config.yaml
model: "multi-label audio tagger"
dataset: "notes from a synthesiser with random patches"
train_examples: 78125
time_shift_ms: 100
n_mels: 64
hop_length: 160
input: "log_mel"
spec_augment: false
win_length: 512
arch: "vit"
norm: "rmsnorm"
norm_position: "pre"
activation: "quick_gelu"
mlp_ratio: 3
head_dim: 32
fused_qkv: false
bias: "none"
qk_norm: false
layer_scale_init: 0.1
parallel_block: false
inner_norm: false
moe: "expert_choice"
num_experts: 32
moe_every: 2
expert_mlp_ratio: 2
experts_per_token: 2
shared_expert: false
patch_size: [8, 8]
conv_stem: false
layers: 12
width: 128
positions: "sincos"
pooling: "mean"
num_labels: 29
mixing: "mixup"
residual_init: "none"
optimizer: "adamw"
lr: 0.0017
beta1: 0.9
beta2: 0.999
eps: 1e-06
grad_clip: 0.5
magnitude_pruning: 0.7
steps: 9100
batch_size: 256
epochs: 29.8
lr_schedule: "cosine"
final_lr_fraction: 0.01
warmup_steps: 270
weight_decay: 0.4
Rows from block 9 of a small multi-label audio tagger, named by matrix and row number. Rows with one number within an expert belong to one neuron, the router's apart. Each number is 50 + 10 x the weight over its row's rms, rounded and kept within 0 to 99. All counts start at 0. After the name is the row's rms in percent of the matrix's.
Before each expert's rows are labels from the 100 clips, of 14848, where the router gives the expert most weight on average: "responds to" is what is common among them. Only what is clearly more common there than usual is listed. The data: notes from a synthesiser with random patches. In brackets: how many of the 100.
# router: router (model.blocks.9.mlp.router.weight, 32x128), inputs 0-127
# up: expert up (model.blocks.9.mlp.up, 32x256x128), inputs 0-127
# down: expert down (model.blocks.9.mlp.down, 32x128x256, transposed), outputs 0-127

# expert 6
responds to: saw (92); swell (65); notch (59)
router.6 096:51 57 58 54 51 35 41 34 61 42 52 58 54 69 49 61 48 45 66 60 41 60 61 59 55 45 45 25 52 49 55 50 50 54 51 67 60 50 45 52 48 62 33 50 46 48 63 53 50 56 57 61 52 61 47 59 61 56 56 46 38 24 61 51 61 58 31 60 69 55 44 39 38 46 35 54 31 46 34 48 58 63 52 49 46 36 44 34 66 33 61 30 49 39 58 58 41 62 62 44 42 53 51 59 60 58 48 39 42 52 43 48 35 61 57 65 40 47 48 31 47 53 40 40 32 51 32 43
up.1 105:50 50 67 50 50 50 34 50 50 50 47 57 50 50 50 50 50 27 41 50 50 79 36 50 25 50 21 57 50 50 50 50 50 76 81 50 85 64 20 50 43 40 50 50 50 50 50 50 50 50 38 50 27 48 40 50 53 22 50 38 50 50 50 50 50 50 50 27 50 50 50 50 50 66 56 50 50 50 50 52 37 50 50 50 54 50 50 50 50 50 50 50 61 59 50 50 67 50 50 51 50 74 50 50 50 50 50 50 50 50 60 50 50 50 50 50 50 21 50 50 50 48 62 50 50 47 50 50
down.1 107:47 30 53 50 50 50 50 34 50 23 50 50 50 50 50 50 50 50 50 48 50 50 50 50 50 72 71 35 50 50 50 50 47 89 65 50 50 18 45 50 35 63 50 44 50 50 50 50 50 50 32 50 50 67 50 50 50 50 50 50 50 65 85 50 50 27 50 50 50 40 66 50 50 50 39 50 50 50 50 38 50 50 67 50 50 50 46 39 88 50 50 50 58 26 50 69 50 50 50 50 50 50 50 50 67 50 50 50 50 50 50 50 50 50 50 50 50 50 50 50 50 50 50 75 50 50 50 50
up.2 121:67 50 50 59 47 50 41 33 50 50 50 66 50 28 50 50 65 50 44 50 61 50 39 43 50 36 63 50 50 50 25 50 50 39 50 50 50 50 50 50 39 38 50 50 34 50 29 50 50 50 80 50 37 50 50 27 53 23 58 50 50 50 50 50 49 50 50 50 34 50 50 62 50 44 57 50 43 50 92 50 59 59 68 50 62 50 50 50 50 50 50 50 50 48 50 50 50 39 50 50 50 50 50 50 17 50 50 50 50 50 50 60 66 50 32 50 50 39 50 50 50 60 50 50 50 50 85 47
down.2 119:17 67 50 50 50 50 50 37 50 50 50 50 50 50 50 50 50 56 50 54 50 50 50 50 54 50 50 41 50 50 50 50 50 50 50 37 50 50 50 64 50 69 50 50 50 33 50 50 50 50 79 50 20 75 50 50 77 78 50 74 50 36 50 50 35 50 50 55 50 24 50 50 50 50 50 50 50 50 50 41 50 50 50 25 50 50 50 50 50 50 50 50 50 50 50 50 50 50 76 50 26 50 29 50 50 28 50 50 50 62 50 50 66 50 42 34 50 50 50 50 35 50 50 50 50 50 50 77
up.3 043:50 50 50 50 50 74 50 50 50 50 50 50 50 50 58 50 50 73 50 50 60 50 50 50 50 50 51 50 50 50 50 50 50 50 50 50 50 50 50 50 50 25 42 68 50 76 50 50 50 50 50 50 50 50 50 50 50 00 50 95 50 50 22 50 50 50 74 50 50 50 50 50 82 50 50 50 50 50 50 50 50 50 50 50 50 50 50 40 30 50 50 50 50 50 50 50 50 50 50 50 50 50 50 50 50 50 31 50 72 50 50 50 50 29 50 50 36 50 50 50 50 50 50 66 50 50 50 50
down.3 048:50 50 50 50 50 50 50 50 50 50 50 50 54 50 50 50 50 50 50 50 80 50 50 62 50 50 50 84 50 50 50 58 50 50 50 50 50 50 50 54 50 50 50 50 50 50 50 49 50 19 50 50 22 50 50 50 84 50 50 50 50 50 50 50 50 50 80 50 50 50 66 36 50 42 24 50 50 50 50 50 50 50 50 29 50 50 50 50 50 86 50 50 50 50 50 50 50 50 50 50 50 50 41 50 60 50 50 76 20 50 50 50 50 50 50 50 50 50 50 50 50 50 06 50 50 50 50 50
up.4 097:62 50 31 50 50 50 50 18 63 50 50 54 50 52 50 59 50 50 50 50 50 39 50 50 50 50 50 48 62 50 50 57 50 64 73 65 50 50 50 24 50 50 50 50 41 50 47 50 50 21 40 50 72 50 50 63 65 50 50 50 61 50 64 50 59 50 50 50 60 50 50 50 50 45 50 59 33 49 50 50 50 38 73 50 50 60 40 32 50 50 50 34 56 50 50 61 50 49 71 35 50 32 50 28 50 50 43 39 64 50 69 50 50 42 50 50 28 33 35 33 50 50 50 26 36 30 50 50
down.4 097:50 41 50 37 50 50 50 19 50 50 50 50 50 50 65 24 33 27 50 28 50 50 50 30 26 50 79 50 50 50 50 50 50 50 50 50 55 50 50 50 40 43 50 50 50 50 50 50 50 50 50 50 07 50 50 50 55 57 36 52 42 50 73 46 59 50 50 50 50 40 50 50 50 72 41 50 50 50 62 50 50 50 50 50 50 50 38 55 50 42 26 50 34 50 50 50 50 50 27 50 50 56 50 50 50 70 76 50 37 50 50 50 50 71 50 50 50 50 59 48 50 50 68 50 50 56 50 50
up.5 077:50 50 63 50 50 74 50 48 50 50 35 50 50 47 68 31 50 50 25 50 50 58 50 62 50 50 50 50 50 50 50 29 38 50 50 50 54 41 35 50 11 23 50 50 66 68 50 50 50 50 73 50 50 36 50 50 50 15 50 50 50 50 16 50 50 50 50 50 50 50 50 50 68 50 50 50 50 50 50 74 63 50 27 50 50 50 50 50 50 50 50 50 50 59 50 50 50 50 50 50 50 50 50 71 50 50 50 50 50 50 50 50 73 41 50 50 50 50 50 65 50 50 61 50 69 50 62 50
down.5 071:50 50 50 50 50 50 50 50 50 50 50 57 61 50 50 50 50 69 50 50 50 50 50 50 50 50 50 50 50 50 50 50 50 64 50 50 38 42 50 69 50 72 50 50 50 50 50 42 31 23 50 75 50 50 50 53 50 50 50 50 73 50 50 61 50 47 50 50 50 46 50 50 50 50 18 50 50 74 39 38 50 50 44 50 50 50 50 50 50 50 57 50 59 50 50 50 41 34 50 50 50 39 50 50 66 50 50 50 11 50 50 50 50 50 50 50 50 50 50 21 50 50 00 50 50 50 27 50
up.6 090:85 50 57 50 39 50 50 43 50 50 50 50 50 50 27 33 50 29 50 50 70 50 37 50 50 35 62 50 50 50 50 50 50 50 39 50 58 55 50 50 50 50 50 49 50 50 58 50 50 50 74 50 50 50 50 50 50 57 50 27 37 50 50 50 50 42 50 30 28 50 50 50 50 70 50 19 50 50 50 69 62 50 50 50 50 50 75 69 50 50 50 50 46 83 44 46 50 50 50 50 50 50 50 67 50 50 50 50 50 66 50 50 50 50 66 50 68 50 50 50 50 50 50 50 84 50 50 34
down.6 081:51 48 21 50 48 50 38 50 50 30 79 50 50 50 50 68 75 67 50 50 50 50 50 50 76 50 50 32 53 50 50 50 50 50 50 50 50 53 50 28 58 61 40 50 28 50 50 19 50 50 50 50 59 70 66 50 22 50 50 50 75 50 50 50 32 54 23 50 50 70 50 47 50 50 57 50 50 50 50 29 50 50 50 61 36 32 50 39 50 50 50 50 50 49 50 50 56 50 71 50 50 50 56 50 50 50 50 50 50 50 50 50 50 50 50 50 50 50 30 50 33 50 50 50 50 50 50 50

# expert 10
responds to: ring modulation (100); no filter (59)
router.10 102:53 53 54 43 45 59 51 51 48 50 52 55 49 52 46 67 62 48 68 56 35 49 61 42 45 59 43 53 52 45 54 65 61 51 60 62 48 44 51 50 36 44 42 53 31 32 51 47 48 67 19 56 61 52 33 71 35 59 51 41 45 46 32 49 59 51 51 60 56 39 37 35 61 42 66 53 53 62 51 49 52 49 55 55 53 42 33 47 24 42 52 31 62 63 39 56 43 68 44 40 57 60 51 49 46 53 31 45 64 40 40 34 51 36 46 58 42 27 52 55 49 44 51 66 48 51 61 36
up.1 122:50 40 24 50 50 50 50 50 50 50 41 50 50 56 69 50 53 39 50 50 65 26 50 38 50 50 50 50 50 50 50 50 50 50 50 50 50 50 27 50 79 50 50 50 50 62 37 50 50 50 50 38 50 38 50 69 61 50 50 60 50 51 50 53 30 53 36 50 50 50 50 27 50 50 50 25 23 50 50 61 50 50 50 38 50 59 54 31 73 50 59 31 50 58 59 50 50 50 50 50 50 50 56 25 59 65 50 50 50 50 50 50 50 50 50 34 50 50 67 31 50 27 42 50 19 50 50 65
down.1 112:50 67 50 50 57 64 50 50 50 31 50 50 55 50 50 50 37 36 50 50 43 50 62 50 50 50 50 54 55 50 50 50 59 50 50 50 68 62 50 81 28 36 50 50 50 57 55 50 50 38 27 50 31 50 21 63 50 50 50 60 43 50 73 50 62 52 26 61 73 50 50 50 50 50 50 50 46 59 50 50 50 64 50 69 55 50 51 50 50 45 50 50 50 50 57 67 50 37 41 50 50 50 50 51 50 50 63 50 13 54 50 50 50 50 59 68 38 40 59 37 49 69 50 50 50 50 21 50
up.2 090:50 50 50 50 23 69 38 50 36 50 50 40 50 50 50 50 50 50 50 50 50 50 38 50 50 50 50 50 50 50 29 50 50 50 50 50 50 50 50 50 50 16 50 50 50 50 50 50 50 50 50 50 50 50 50 50 34 50 50 31 50 28 50 50 50 50 55 50 50 28 50 50 66 50 50 50 50 50 50 50 50 50 50 50 50 53 30 50 15 60 32 50 63 50 59 50 72 50 56 50 50 09 38 50 39 53 50 75 50 50 46 69 50 50 50 50 26 70 50 50 31 68 50 61 50 50 50 37
down.2 093:68 50 50 50 29 50 19 50 50 50 50 50 50 50 50 50 50 50 50 50 77 50 50 50 50 50 67 50 50 29 50 50 50 50 50 90 50 50 50 50 50 69 50 49 50 50 50 50 50 50 50 50 28 50 50 50 50 66 23 50 50 50 50 50 47 50 50 29 50 50 50 50 51 50 50 50 27 50 50 50 50 50 50 50 50 50 50 50 55 50 50 50 39 50 65 50 50 50 50 50 65 50 58 28 50 50 50 50 42 50 80 50 50 82 50 25 50 50 50 50 50 50 50 12 50 50 50 50
up.3 133:42 50 50 50 50 30 50 50 50 50 64 50 59 50 50 50 50 50 24 39 50 48 32 42 61 50 59 50 38 52 50 52 50 50 43 50 50 50 50 50 50 64 50 50 50 50 47 50 50 50 50 50 61 68 50 50 50 50 50 50 50 50 50 50 50 50 50 50 59 41 87 50 50 50 61 28 51 50 17 50 46 50 50 50 50 39 50 20 50 37 63 50 34 32 50 17 50 50 50 50 21 50 50 50 50 50 27 50 50 56 50 50 50 50 73 58 58 50 29 50 29 50 36 50 32 50 50 50
down.3 134:67 50 58 42 82 50 50 50 50 50 50 50 72 50 39 65 50 50 50 68 50 50 45 23 50 31 50 50 50 77 50 61 50 50 50 50 50 50 50 39 50 50 34 46 33 50 27 50 50 50 50 60 50 50 50 67 50 50 50 50 50 50 22 50 70 59 50 67 23 50 50 67 50 63 32 50 50 50 50 50 74 50 50 53 50 63 50 50 28 70 63 60 50 58 50 65 50 50 50 50 50 52 50 50 50 50 50 50 60 50 66 50 50 50 50 50 61 50 50 50 70 50 50 67 47 50 65 50
up.4 105:68 65 50 43 42 50 50 50 50 50 10 50 50 50 40 50 50 14 50 75 50 50 50 50 50 33 32 50 50 50 50 50 50 50 50 63 50 50 50 50 50 50 50 67 50 50 34 50 50 50 50 50 50 22 50 50 50 49 63 28 50 50 50 50 28 50 39 50 50 50 50 50 58 76 50 50 50 50 50 63 44 50 31 50 50 50 50 50 34 84 32 50 55 67 66 58 72 50 50 50 50 50 50 50 50 38 50 50 50 33 50 50 50 50 50 38 37 50 50 50 50 50 31 50 50 50 50 50
down.4 095:63 65 50 24 50 44 50 50 71 50 50 50 50 61 50 50 50 50 50 50 50 50 50 50 50 50 50 50 50 70 50 50 50 50 50 50 50 50 50 50 88 50 50 50 50 50 50 50 50 50 50 50 27 50 50 50 60 50 50 64 50 50 71 62 50 50 50 61 50 50 50 50 55 50 36 50 32 50 50 50 50 55 50 50 50 43 50 50 58 50 50 50 50 44 50 50 26 42 50 50 50 36 50 25 50 50 50 50 46 50 84 50 50 82 29 50 38 50 50 21 50 50 50 29 21 50 23 50
up.5 097:66 37 50 50 50 50 50 50 50 60 50 50 25 50 29 30 50 50 50 50 50 50 50 50 50 50 50 44 50 50 50 50 50 50 29 50 43 50 50 50 45 50 50 19 50 50 58 50 24 50 50 50 50 50 50 50 50 29 36 50 50 50 50 50 50 50 50 50 50 50 50 50 28 72 45 50 51 73 43 50 82 67 50 79 50 50 50 64 50 64 50 76 50 50 50 54 50 50 65 50 50 50 50 76 50 46 50 50 50 30 50 50 41 50 50 50 50 50 58 50 71 50 50 50 74 50 50 26
down.5 102:41 50 17 50 50 50 50 69 50 50 50 50 50 50 50 50 50 62 56 50 40 70 67 42 31 50 50 50 40 50 50 50 76 24 20 47 50 50 50 38 50 50 50 50 38 50 31 50 50 50 50 38 70 50 50 50 49 50 50 50 50 78 53 56 71 50 50 50 64 50 50 64 50 47 64 59 32 50 50 49 50 50 50 50 74 50 39 50 50 50 50 20 50 50 50 50 45 50 50 50 50 50 50 50 50 50 50 32 50 50 35 50 50 50 35 50 27 50 50 50 29 50 50 50 30 50 34 50
up.6 117:50 64 50 50 53 39 62 67 50 50 68 50 50 50 59 50 50 50 50 26 50 50 50 50 50 50 64 50 50 50 50 59 50 38 50 50 50 50 50 50 50 50 50 50 50 50 44 55 50 50 50 50 55 77 50 61 50 93 67 68 50 50 70 70 50 50 50 63 55 50 59 33 50 50 50 34 50 50 43 50 50 50 79 29 50 39 62 50 50 32 72 36 36 35 50 32 39 50 48 50 44 50 50 50 50 50 50 50 50 64 50 26 50 67 71 52 71 50 50 57 50 50 53 50 39 50 50 50
down.6 118:46 30 50 50 50 67 50 43 50 50 50 50 69 50 46 50 47 28 50 72 50 50 37 50 50 25 50 50 77 50 50 50 50 50 50 50 50 50 50 50 46 50 43 50 50 50 40 50 50 50 50 50 50 26 21 50 50 50 50 50 50 50 46 50 75 50 36 50 33 53 50 66 50 63 50 50 50 50 86 50 59 50 50 50 39 50 65 50 33 50 50 59 61 77 50 51 58 50 45 50 78 50 50 50 61 44 50 81 54 50 50 61 50 50 50 50 50 50 64 50 50 50 50 57 57 50 61 72

# expert 26
responds to: pad (100); square (53); triangle (44)
router.26 100:60 50 47 55 33 38 39 62 63 50 43 59 66 47 35 43 54 65 54 39 42 35 69 40 58 52 68 49 47 47 62 75 42 53 32 41 48 53 55 37 52 63 52 39 57 51 60 47 59 57 48 51 31 33 45 63 48 40 63 35 47 57 41 30 43 51 38 43 40 46 59 44 39 53 60 40 58 62 36 58 40 43 51 38 49 52 52 45 40 44 64 37 28 51 52 47 61 46 57 61 64 32 34 44 55 53 50 52 51 60 42 48 61 54 47 39 50 52 55 52 66 28 45 44 47 32 40 67
up.0 081:50 50 50 50 50 50 50 50 77 50 50 31 50 39 37 21 62 50 50 50 50 36 50 28 50 50 50 50 50 50 24 50 50 50 58 50 50 50 50 50 50 50 50 50 50 50 54 50 50 50 59 50 50 50 23 50 68 39 74 50 50 50 50 50 50 62 50 50 50 50 09 50 50 50 50 50 50 50 50 50 61 31 50 50 38 81 50 50 50 50 50 50 50 76 50 50 50 43 68 73 50 50 50 50 50 50 35 50 50 50 50 50 50 50 50 50 50 50 71 37 50 35 50 17 50 50 50 50
down.0 087:50 50 50 50 50 50 57 29 50 50 65 53 50 50 50 45 50 50 50 50 50 50 35 50 50 50 50 58 50 50 50 31 34 63 50 50 50 50 50 50 50 50 37 50 50 39 50 50 50 50 50 50 50 50 75 50 50 50 50 50 36 50 50 51 50 50 24 61 50 50 42 50 50 82 61 50 50 50 50 59 50 64 50 81 50 50 76 50 50 50 50 50 50 50 50 50 50 66 50 50 54 50 50 50 44 48 50 50 50 17 73 50 80 50 50 50 73 25 61 50 50 50 75 82 50 50 50 38
up.1 096:46 62 50 50 64 50 50 50 50 50 50 50 50 50 58 50 50 29 50 50 50 50 50 50 50 50 50 50 50 58 50 50 50 77 50 19 50 50 50 45 50 56 50 50 50 50 70 50 79 53 50 50 50 50 19 50 50 50 50 58 50 51 50 71 50 50 50 50 50 50 50 50 38 50 73 50 59 33 50 26 50 38 50 50 50 62 76 50 50 50 50 49 50 50 65 50 50 50 50 50 50 50 50 50 23 50 50 22 50 50 48 50 50 50 79 50 50 59 50 50 50 06 50 33 50 50 50 50
down.1 104:50 50 50 50 50 50 50 38 50 50 50 50 50 44 50 50 50 82 50 40 50 51 50 50 50 50 50 50 50 50 50 54 28 50 68 50 50 50 71 50 50 71 39 50 33 50 35 50 50 50 84 50 36 50 50 78 50 28 50 50 54 50 50 50 50 57 50 63 53 65 50 65 50 52 50 50 26 79 79 77 50 67 50 50 53 50 50 50 50 52 50 50 50 50 50 50 50 50 50 50 50 66 60 50 50 65 50 60 50 60 72 50 50 50 25 50 50 50 50 50 50 50 65 50 69 50 40 50
up.2 098:50 50 58 66 50 50 65 50 50 50 50 25 20 50 50 50 50 50 50 50 50 50 42 50 50 50 50 50 50 62 35 50 50 74 50 50 70 50 50 50 50 50 50 50 50 50 62 50 71 63 50 50 50 50 50 50 50 50 50 50 50 50 50 50 50 50 50 50 50 50 13 50 50 50 65 50 50 50 50 50 50 56 68 50 50 50 50 50 50 50 50 50 50 50 50 50 50 50 50 50 50 50 50 56 37 57 50 36 13 50 19 50 50 50 96 50 50 74 50 50 50 15 50 50 50 50 50 50
down.2 104:50 50 50 58 50 50 50 50 50 50 50 50 50 46 50 50 57 82 32 50 50 50 50 50 54 50 37 50 14 50 36 50 50 50 50 50 38 50 50 50 50 50 50 50 50 50 26 50 50 50 83 50 31 50 75 50 28 50 43 50 50 50 50 50 50 50 33 50 50 65 50 50 50 34 50 50 50 79 50 50 50 50 50 50 48 50 50 50 50 50 50 50 50 36 50 50 50 71 50 50 50 50 49 50 50 50 80 50 50 38 50 50 50 50 03 50 50 50 50 50 50 50 50 50 50 50 50 21
up.3 078:77 50 50 37 50 50 50 50 69 50 50 50 62 50 31 50 50 51 50 50 42 76 50 50 37 50 33 50 50 50 50 50 50 49 50 50 42 50 50 50 50 50 50 50 50 50 50 61 50 50 59 32 50 50 50 50 50 50 50 32 50 68 50 50 47 82 33 50 50 50 50 50 50 50 50 50 50 50 50 50 50 50 50 84 50 55 50 50 50 50 50 50 58 50 50 52 27 50 50 50 21 50 65 50 70 50 50 50 50 50 50 50 08 50 50 50 35 50 64 50 62 24 50 50 50 39 50 21
down.3 078:50 50 46 50 50 34 50 50 50 50 50 50 50 50 50 38 50 50 70 61 43 50 50 57 50 43 67 72 50 50 50 36 50 50 50 25 50 50 56 50 50 66 50 50 50 44 50 78 67 50 75 50 35 50 50 50 50 50 50 45 45 50 50 50 50 06 50 50 50 50 50 50 50 50 54 50 50 50 50 58 08 60 50 50 50 50 50 58 52 50 50 50 50 50 50 50 55 50 50 54 62 50 45 50 50 50 50 50 50 34 77 50 86 73 50 35 50 50 50 71 50 50 62 50 50 50 50 50
up.4 111:50 66 43 24 56 78 50 53 50 50 50 50 50 50 56 37 50 35 50 30 57 23 59 50 50 50 66 78 50 78 60 50 50 68 50 42 50 59 50 50 50 50 53 50 50 50 62 33 66 50 50 44 64 32 33 50 65 50 50 50 27 50 50 50 57 50 64 56 50 50 50 50 31 50 50 36 50 34 39 32 43 33 50 50 65 50 50 50 50 50 36 50 50 50 50 53 50 50 48 45 50 50 50 50 50 36 35 50 50 70 38 50 62 50 61 50 78 62 50 50 38 50 50 47 50 50 50 50
down.4 099:65 50 50 19 50 50 50 50 50 50 50 50 50 50 50 50 50 58 50 52 50 57 60 50 50 38 62 56 50 50 59 50 50 39 50 37 50 38 69 50 58 58 50 50 33 50 50 50 50 50 64 40 26 50 50 70 67 18 50 50 64 50 50 50 50 50 35 79 68 50 50 50 50 74 50 50 32 50 75 70 30 50 24 50 50 50 50 44 50 50 50 46 50 50 50 50 48 50 50 50 50 55 50 50 50 50 50 62 50 46 82 50 50 75 50 50 50 50 50 50 50 50 59 37 50 50 27 50
up.5 152:50 50 44 50 50 33 50 50 66 50 68 62 50 50 65 50 24 50 50 50 50 50 10 50 50 50 40 50 50 50 24 51 50 50 50 50 76 57 25 61 39 44 44 50 30 50 27 50 50 50 50 64 45 50 50 45 50 50 50 26 39 50 50 50 50 74 50 56 50 50 36 50 33 62 50 50 50 50 50 66 50 50 50 50 50 53 35 50 50 55 68 80 50 50 48 50 50 50 50 50 50 58 50 50 22 50 50 66 50 50 50 47 50 50 58 50 50 50 45 50 50 50 50 68 66 65 50 50
down.5 174:50 71 50 50 58 50 50 50 38 50 50 34 38 57 56 50 50 50 50 50 50 31 65 50 42 50 50 50 50 66 50 50 50 50 50 50 76 57 50 50 50 32 50 38 50 50 50 50 50 50 50 50 61 50 40 70 60 50 50 71 34 56 50 50 81 50 50 50 42 50 50 50 50 50 50 50 72 40 63 50 63 50 50 50 26 50 50 50 27 50 32 36 50 41 50 50 50 50 50 26 39 50 50 35 50 28 43 50 61 50 50 50 50 50 69 50 38 50 50 50 19 37 50 78 27 50 50 50

# expert 29
responds to: echo (100); pluck (100); triangle (28)
router.29 117:48 56 57 44 60 61 57 62 40 54 41 30 54 64 40 59 39 55 47 33 48 52 52 59 54 67 64 52 49 60 58 50 58 53 50 51 64 47 46 31 46 47 66 58 46 72 42 36 48 61 58 45 43 60 51 55 60 58 27 51 67 56 48 40 53 35 42 40 40 57 40 32 58 49 40 45 61 49 54 41 64 17 57 41 54 46 42 60 53 56 55 50 40 30 43 55 60 65 63 56 57 55 58 52 48 35 32 58 42 57 43 49 50 48 69 67 28 59 50 54 42 49 58 38 52 53 37 49
up.1 105:57 50 57 50 50 50 58 50 50 50 71 50 50 50 50 50 50 50 50 66 50 50 43 50 12 50 31 50 50 50 50 50 34 50 36 50 55 50 30 50 50 50 50 50 50 50 50 50 68 50 50 50 50 50 50 39 66 40 50 32 50 50 50 50 50 50 76 67 63 50 39 50 53 50 50 52 50 36 63 50 50 50 50 50 64 50 50 57 50 25 43 50 59 50 50 28 24 38 32 50 34 60 57 41 50 50 33 50 50 50 25 23 50 20 50 50 50 26 50 50 50 39 50 62 50 50 50 50
down.1 104:36 50 50 50 50 69 50 23 50 50 50 50 50 50 50 50 50 50 31 39 50 50 50 66 67 50 50 59 50 50 50 77 50 50 50 50 34 50 62 50 67 50 50 67 50 67 50 50 37 50 64 50 50 66 50 50 50 65 50 50 50 50 50 28 50 35 50 50 21 50 50 43 50 50 24 28 71 50 31 50 50 50 50 50 41 50 50 30 50 50 50 53 30 45 50 50 50 63 78 38 50 50 56 50 50 50 66 50 50 71 50 50 50 50 50 50 69 50 50 50 65 50 50 24 50 50 50 50
up.2 119:50 44 50 50 50 43 50 50 50 50 50 50 50 50 50 64 50 50 50 50 50 27 50 32 58 50 50 50 39 50 50 50 50 50 26 50 37 50 66 50 60 50 50 37 50 50 74 50 50 50 50 50 50 43 50 68 50 50 65 42 50 50 41 50 50 52 50 50 50 33 27 36 50 66 50 50 50 50 39 50 62 50 26 50 50 66 50 44 50 50 50 50 50 50 50 50 57 50 50 59 50 40 49 52 60 50 50 50 50 68 36 19 50 56 50 36 50 50 50 50 74 00 39 39 50 17 50 56
down.2 110:50 50 50 50 50 50 37 28 50 50 77 50 50 50 50 50 54 50 50 50 50 50 50 50 50 62 50 59 55 50 47 74 50 50 50 75 50 56 50 50 50 50 49 50 68 50 62 62 50 50 36 50 50 63 50 50 21 50 50 50 40 50 50 36 62 26 78 62 50 50 50 69 50 50 40 50 50 50 50 64 36 57 50 50 50 50 37 35 50 50 37 51 50 50 50 40 25 50 12 39 42 50 50 38 50 66 69 32 50 50 50 50 50 50 50 50 58 60 25 50 50 56 31 50 50 59 50 50
up.3 087:50 50 50 50 50 50 50 50 53 50 50 50 50 50 50 31 50 77 50 50 50 50 37 50 50 50 50 50 50 75 50 50 50 50 50 50 50 50 50 50 50 50 50 24 50 50 50 50 50 25 46 50 50 50 50 50 50 50 79 50 50 50 50 50 50 50 50 59 50 50 50 50 50 50 50 80 50 71 50 61 50 50 50 66 09 82 29 34 50 50 50 50 50 50 50 62 50 39 50 50 62 50 50 50 50 50 52 75 50 50 50 50 50 10 50 50 77 50 50 50 50 53 50 53 50 50 37 50
down.3 069:69 50 50 50 50 50 50 50 50 50 50 50 50 50 50 50 50 38 50 50 50 50 22 50 50 50 50 74 50 50 08 59 50 50 50 50 50 50 50 50 66 50 50 50 50 50 50 50 50 50 50 50 50 50 50 50 50 60 50 50 50 50 50 50 35 50 50 50 50 50 50 50 50 36 50 50 55 50 50 62 50 09 50 30 50 56 44 50 66 50 50 75 50 55 50 50 50 50 50 86 50 50 50 50 50 50 50 50 50 50 50 50 13 26 50 12 50 50 50 50 50 50 50 50 50 69 50 50
up.4 086:50 28 50 50 50 50 26 12 50 37 59 39 50 50 50 26 50 50 50 50 61 59 37 32 60 50 50 50 34 69 50 50 50 50 69 50 50 50 50 50 54 50 50 50 50 50 50 50 50 50 50 50 50 50 36 50 50 50 50 63 50 37 35 50 50 50 71 71 62 50 50 50 55 50 50 50 37 75 67 50 50 50 50 50 50 50 50 50 50 50 50 50 50 50 50 50 26 31 21 40 65 50 76 28 50 50 50 50 50 50 50 50 50 50 50 78 50 50 50 50 50 50 62 50 50 50 48 31
down.4 072:50 50 50 50 50 50 50 77 50 50 50 50 50 50 50 96 50 50 50 50 50 67 38 50 50 50 50 50 50 50 69 57 28 63 26 45 50 50 56 41 50 32 50 50 50 50 50 34 64 50 25 36 50 61 50 50 50 50 50 50 39 50 50 50 36 50 50 50 62 50 50 50 50 52 50 50 50 41 50 74 50 74 50 50 50 50 50 50 50 50 50 62 60 50 35 50 50 50 50 50 50 50 50 50 43 50 50 50 33 68 50 73 50 50 50 39 50 50 50 50 85 80 50 69 58 50 50 50
up.5 088:50 50 50 50 50 50 50 50 50 50 50 50 50 28 50 50 50 50 50 50 50 50 50 50 50 50 50 50 19 50 26 50 50 50 50 50 50 50 69 50 50 50 50 50 50 32 50 50 50 50 59 50 50 50 50 50 45 50 50 50 50 50 50 50 55 50 50 50 50 05 30 22 45 50 50 50 50 50 50 50 68 32 50 50 50 50 50 50 50 50 50 50 50 50 50 66 50 50 84 82 50 50 50 50 50 50 50 50 76 28 62 50 32 66 50 35 50 50 80 50 50 28 50 50 50 37 50 56
down.5 094:50 50 50 50 50 50 37 50 50 50 50 50 50 50 50 50 50 50 32 50 50 50 50 50 50 50 55 50 72 21 50 77 50 50 50 50 24 50 50 50 50 50 50 50 66 50 65 50 50 50 50 50 50 50 50 50 41 50 50 50 50 24 50 29 50 50 63 27 50 50 50 79 63 50 44 26 69 50 68 50 50 71 50 50 50 39 50 50 50 32 50 50 50 50 50 50 32 50 40 34 50 50 50 35 50 46 76 50 62 50 50 75 50 50 50 62 50 50 50 50 68 83 50 50 50 50 54 50
up.6 109:50 50 50 50 50 50 50 50 50 37 50 50 32 41 50 46 35 50 27 50 50 50 50 50 50 50 53 50 50 27 50 50 50 50 59 50 50 50 63 41 30 50 69 50 58 50 40 50 50 50 50 50 50 42 50 50 50 27 50 30 50 29 70 50 75 50 50 50 50 56 50 50 27 32 50 76 27 50 61 50 50 50 50 68 50 43 50 50 50 50 50 41 30 50 47 56 50 50 50 66 70 50 50 50 50 50 50 50 50 26 67 50 66 50 35 27 74 34 33 50 50 68 58 50 50 39 50 50
down.6 129:42 50 50 42 50 50 50 33 50 56 50 35 61 23 27 50 50 60 50 18 50 50 63 50 33 50 61 68 50 50 50 62 61 50 50 39 50 50 53 50 60 50 50 50 65 62 50 50 50 50 50 50 50 50 50 50 50 55 77 50 65 50 50 50 50 29 50 32 41 50 50 50 67 24 50 50 78 50 50 50 50 27 39 36 50 50 50 39 40 50 50 50 58 71 36 50 50 50 50 50 50 56 50 43 50 43 68 50 69 68 50 50 50 50 39 50 50 72 35 50 34 40 58 50 50 50 50 61